config.yaml
dataset: "single English nouns, adjectives and verbs, spoken by a formant synthesiser in many voices"
encoder_kernel_size: 5
encoder_widths: [384]
decoder_norm_position: "sandwich"
decoder_mlp_ratio: 2.67
decoder_qk_norm: false
decoder_inner_norm: false
decoder_cross_attention_every: 2
momentum: 0.9
adamw_lr_other_params: 0.0017
epochs: 5.0
lr_schedule: "cosine"
Rows from block 3 of the audio encoder of a small encoder-decoder audio transcriber, named by matrix and row number. Each number is 128 + 24 x the weight over its row's rms, rounded and kept within 0 to 255. All counts start at 0. Numbers have three digits each. After the name is the row's rms in percent of the matrix's.
After each channel's rows are labels from the 100 clips, of 14976, where the channel reaches its highest value: "loudest" is the band of the loudest frequency at the time of the peak. Only what is clearly more common there than usual is listed. The data: single English nouns, adjectives and verbs, spoken by a formant synthesiser in many voices. In brackets: how many of the 100.
# conv: pointwise conv (encoder.blocks.3.conv.weight, 384x384x1), inputs 128-191

conv.225 097:136164138144131197123142131100146089104130139137104152107088135146178111119155097105140148157130104145129145112116153138170084091140123136141158119133076098135106137114122166142154165133113157
loudest: 2000 to 4000 Hz (51)

conv.114 095:107143107135168142113142122176105149116166120091153088121115101104098116088133116141126134146145120133131127131121157140096143095164145098106100129134155083138179086154087114121134114158147067
loudest: 2000 to 4000 Hz (53)

conv.270 101:108139129108172113090127116101114121133102096099122130112165121105076099147128140177131140086125087155144125109139140149104168100094109078108140140120115106173130180112173131133117082123126170
loudest: 4000 to 8000 Hz (73)

conv.303 092:157193154141120105175145151096131159119145095094105140123131157169138157104116109125159081121109092124085110129081121158123154124120136109169125090129138132123154096086131121158157120104111135
loudest: 4000 to 8000 Hz (42)

conv.213 099:126204097172151098151136105157129127125112124110123134135101129123152122157149144093140129144150141141151094137143125161118105102084139140104128132114110123150168095133147111102129113075117134
loudest: 2000 to 4000 Hz (60); 500 to 1000 Hz (33)

conv.135 107:159127171115156123180158118162117151144121135088165141122118103108105170153140170112156136114180106126133102111119114144171141109111100131125154121146090119126102149125129123127085135081125119
loudest: 4000 to 8000 Hz (38)

conv.151 100:132178104128098124135144119144080120110126126116206113111122112135120146139142118123105130102136160125093140093169130127103143127091126127159131127164058131106150115135117141111120105122124110
loudest: 4000 to 8000 Hz (49)

conv.353 096:166111111144137131134155125131116128119105118132172157127146140118155135180123160098147164115092162100106104128161108126118120103108106136161157161152121123108095149132128134079144143101109087
loudest: 4000 to 8000 Hz (38)

conv.364 095:108126130115140163110109129153143113101142140123052134110116114122130112094089132130162187135106108145141126175166142121129123165116142079134160144137099163116126130088138177120111126133112134
loudest: 250 to 500 Hz (61)

conv.243 104:104157136147085088131120125154141114106110131147132098123076107138116120110128115126140107083138159100119146154172134154129103140107126110151122111104159101116148119109135120143083134165136114
loudest: 4000 to 8000 Hz (28)

conv.286 096:149135119089113116151106131133163118120130113132141154100144133099081087135143121145156139121091145112155099105124118126136126092153106165166119114133161121126139110170102141136111104101143151
loudest: 4000 to 8000 Hz (40)

conv.360 102:107130148074102164154108123150114112165122166116126125101099110094131078140130131130134121161105173110128149122119105136092166170122170136103174118081077093139135095130131118136133104156107120
loudest: 500 to 1000 Hz (77)

conv.109 097:160157104116117104137140173111122169090111137148139123144103119125115145128061114145087113126179121146125140130135163116141128116127117137102175102180108142120175148135111126109123114150158128
loudest: 2000 to 4000 Hz (68)

conv.168 103:102147098112101120116142114141105152121133147124135130102164114109125152112102098121105143104128068123118126209132134131140113067101131121096114100136111089130117124113137109130112119113119104
loudest: 500 to 1000 Hz (73)

conv.329 099:110137135119115154122100146103160117131140113138118129126149132110097094129119087156111166159086131138099109094141106132125139114104188093096178117123112120176146126145122148078145099094153110
loudest: 2000 to 4000 Hz (50)

conv.11 095:116101148099107081118102094106144127143140124101121141109149074122081088123127089136158126111126101134118138154148119163146167133131122106152124114109084124183135179108144106140091161131093112
loudest: 4000 to 8000 Hz (48)

conv.252 100:107090121104091092098085154124131132125095102101174144148113165147128144106102144143102126134127144162145135118110088135121138156095103132118157136136117113118124099127134074172129111103084065
loudest: 250 to 500 Hz (61)

conv.83 107:113067146161102142137068153111086143103149136158173120148128129110174108120125108151124126139132101124105125090120120106112155091152065147116140129161162138160127125092149119108141128095139063
loudest: 4000 to 8000 Hz (55)

conv.277 099:089159101133080113106166123123100159167146117171091106165142124167137141128129147107172098094136104145127104115119161124115140127125148137157144135105103104120132128174059113153154082153088151
loudest: 4000 to 8000 Hz (37)

conv.55 101:138129107082132122137107135126154130137151128097084173149137116171124127114172104104139151168124117115157128132134130133111179122118126128127186131111130117083110093153158175102151143153157116
loudest: 4000 to 8000 Hz (67)

conv.169 103:130134103125107166100160157140146144133161115127112142144162134102115143134106150104157111108146123106119089134110122139130141139124103166154096088128154166141130145130131143130134146065107137
loudest: 500 to 1000 Hz (68)

conv.342 098:107169117095126170115126119134098165147103131102112144133133097133102119111140166123079161128097118143144125142142166110157151172124127170130126094140186108132144112116139079156117076089100116
loudest: 2000 to 4000 Hz (46)

conv.351 102:082128127115125135119130154178105111119165156144132161121145156146166114087150131181119121131174060132149110135101127121122157099149118120100140142177095096126158135161088136071128109154160078
loudest: 2000 to 4000 Hz (57)

conv.203 097:128121163144149145150148075136176147139107139085076121132079190143117105127138140108119144078103173128136143150165161128135106171108135109135152169141124124157098079151088127094127082133119125
loudest: 250 to 500 Hz (54)

conv.82 098:145130182146093177119125110113116120161121140140119132126109117156138090142114126133103083140108097158090136118146136106134091177134151129142081178123107116132078109141113146107156156139115103
loudest: 500 to 1000 Hz (82)

conv.14 095:132133158156110153115118157082104131125125115117122120138140110129156127115129091146149120099130106118122141159081098128103129135113151134140160105114105203146115118131152159103122096136157164
loudest: 2000 to 4000 Hz (26)

conv.60 101:122173157173135094174111123120139120087146095116113117131162112126144102141105100080117143127113123145125130182125136119131147073157116114134152137098114135133102111140080144147112141154119164
loudest: 4000 to 8000 Hz (87)

conv.162 107:156104103154143119139112115132169142070104094123148137125156136155105140126163120106132084080127092122094147132135127109110145096086145175116136138131125119180097125143116076095122088131171103
loudest: 2000 to 4000 Hz (64)

conv.129 100:136114114136130118149160084086165178111155153142176073101154153119197134114172120184149124120142099149150136132107155099098112065142124120112132101082132109138136127135116068134147123151113150
loudest: 2000 to 4000 Hz (26)

conv.363 105:126133154119128129128112145086157126122118110116115140142112096132136114124101126098111154136126164162098122136128139158110113112149131177151105135139146124111118150156131131114144134103165143
loudest: 4000 to 8000 Hz (40)

conv.355 103:120152148122159129139141094103120155148166151111144129165102140157106105117105148115121109139097115129139133150100142175125136127108149131138134139143126115144125160117170139148105116133150118
loudest: 500 to 1000 Hz (37)

conv.240 093:118107101095086101123119149127114115130156090086121144081105111101122108143100131156114119141117198120147150075117119105137130153128124118102095085133115178159122108103142095149118122121126125
loudest: 500 to 1000 Hz (69)

conv.314 100:164102133121133130106138141105124130101127170109145118128111113126088110101085141127136109150168126099139152131131158126105132125123122141118125108122118084144151145127058178127111106097123131
loudest: 250 to 500 Hz (53)

conv.120 103:109090118127137108143155126101130128140131158117128106135088143122103145155129116115104107095105112144145112105108132103135124113111093130134152146139132099155125161125138147152120111125146107
loudest: 500 to 1000 Hz (64)

conv.350 101:117097115147132108122106078153154102130143116084136175109110156156116154147130123162149191102104134148143207178156126132118099121160111133100125119084147124143102128095105146133102135128103117
loudest: 4000 to 8000 Hz (77)

conv.317 092:124186112128135130132154114136153129146138132130098151101153117133093130109122159092153114146134115087098134139106112126156159146088115130130117072157086144121149168120149120145082107128127160
loudest: 4000 to 8000 Hz (42)

conv.127 102:104136129137145121128117126135134112111124138120158141135122133125142133103085069183103160120161075129109100139094101079147152105166137119120138135130141129116136107094144141126121149129186103
loudest: 4000 to 8000 Hz (28)

conv.98 098:131110114119143112120153098132111137110148121122143136101096146159154102113148115108133100125121149163134159140107189135136105123097131121096096146146131117093136112160133118158100111095076148
loudest: 2000 to 4000 Hz (76)

conv.39 084:161115148124091107108143133132126149112170124123134103105131100129120086107103156121136114125136137112130127137112102109151093112128114078140082107132166126129164154094124134149179072118121191
loudest: 4000 to 8000 Hz (35)

conv.134 102:122136142163118151129131145109133118120200137129173109135144154159141118130143125107137103117132121143131083146104122144096146160129113113130104114132113106138125094142129130148142144144104116
loudest: 2000 to 4000 Hz (32)

conv.352 093:113153152115096162163101104167108110165140101099153094083096094106131096086148115137121154095142147125147104123127088146156107087130107113107113135119159104129142098177100116098114090121120103
loudest: 4000 to 8000 Hz (54)

conv.2 095:148090150091115156158114134143127143118140136122152130153105155125154108178141139099146094128145135122107118125111077132171122159127100157109197147119132121074146132083113140136115124106150157
loudest: 4000 to 8000 Hz (51)

conv.42 094:090102176157091145142145112110134160087124112148101101146129143115125094154113104109153130144109139108123180135128121098112102121135136127128102098109113162144121142153118138095163149124105152
loudest: 4000 to 8000 Hz (94)

conv.191 102:106116110135123156117145138135139132141136155144147128141083164110146123144128126130148100122122138091118118118146172111127130106124138121092149105134152115089115172101096113078097158125173109
loudest: 4000 to 8000 Hz (39)

conv.56 112:135150098144144162099143121097163112116100138117161138152128143111172116089109136116123080099161140094099116094145102123154117156133168110128131164134097144097121140191132127143129173140109105
loudest: 250 to 500 Hz (46)

conv.175 095:124160086131124095093149134142150136131114126122127091133164095146140132099118104125174163131129174105101108143177059156165123113115113122068112174141143104126136111143117127143112129144088123
loudest: 500 to 1000 Hz (50)

conv.128 096:132131132147118088133127110114148106148167124144141156103141128143118079154127098077144141129124149082138156109114103135142140134092132119150084138139123130143145108125112122093096098127122157
loudest: 2000 to 4000 Hz (44)

conv.239 102:108141123093127090171083089163118132191168132109099128165143125088176091169117113141112096060109121109135143122139160115117140135057066135167099128182113119091103125154101159166094079095115128
loudest: 4000 to 8000 Hz (30)

conv.147 102:156111112142109073134142153116127113083137124120100131167126129153120120114133150174157137098110159111148136125133140139187149151085120140162133148084124151108115093116082158156145120121091176
loudest: 4000 to 8000 Hz (55)

conv.152 103:157143088144096088059122069116137123149114092154115153135114139151146113145134119136115120109159085105153171087106139144153110128140109107136122156158113152148130124148158117101129115128124112
loudest: 2000 to 4000 Hz (70)

conv.246 106:096143086152101103127113098113097122129138167089070131179113123136116124122166101091110132186145128136116129122140094092108116064115093116113111146129086115118157118123154098114096141128136140
loudest: 4000 to 8000 Hz (50)

conv.41 094:140155127122132136120135113147098119102098168149186114100108127116155120193145141157120144138159155177098146110138138134143133111172127115105121157100094182144102132147117125155130091105157116
loudest: 4000 to 8000 Hz (73)

conv.244 102:165107143148166119098129142163142133133164096097118162136105121147132085145120102116120139077111166118124099127107084135143106097151131181175126142127153148142149130104105140130163121113145108
loudest: 4000 to 8000 Hz (28)

conv.340 107:162152130112097137108104162127132141102124146148130089145115146136117143091139125138123134111090081133160147111112110121123135145133100137144072160143172117150152128131139180085142199091113101
loudest: 500 to 1000 Hz (58)

conv.115 103:111132106107138080094150131134144130169109126122126127111135128109136106103131125131140128172133159111113152146094133108105184129111091107077142147161133120132130149111125135096099135107119127
loudest: 4000 to 8000 Hz (32)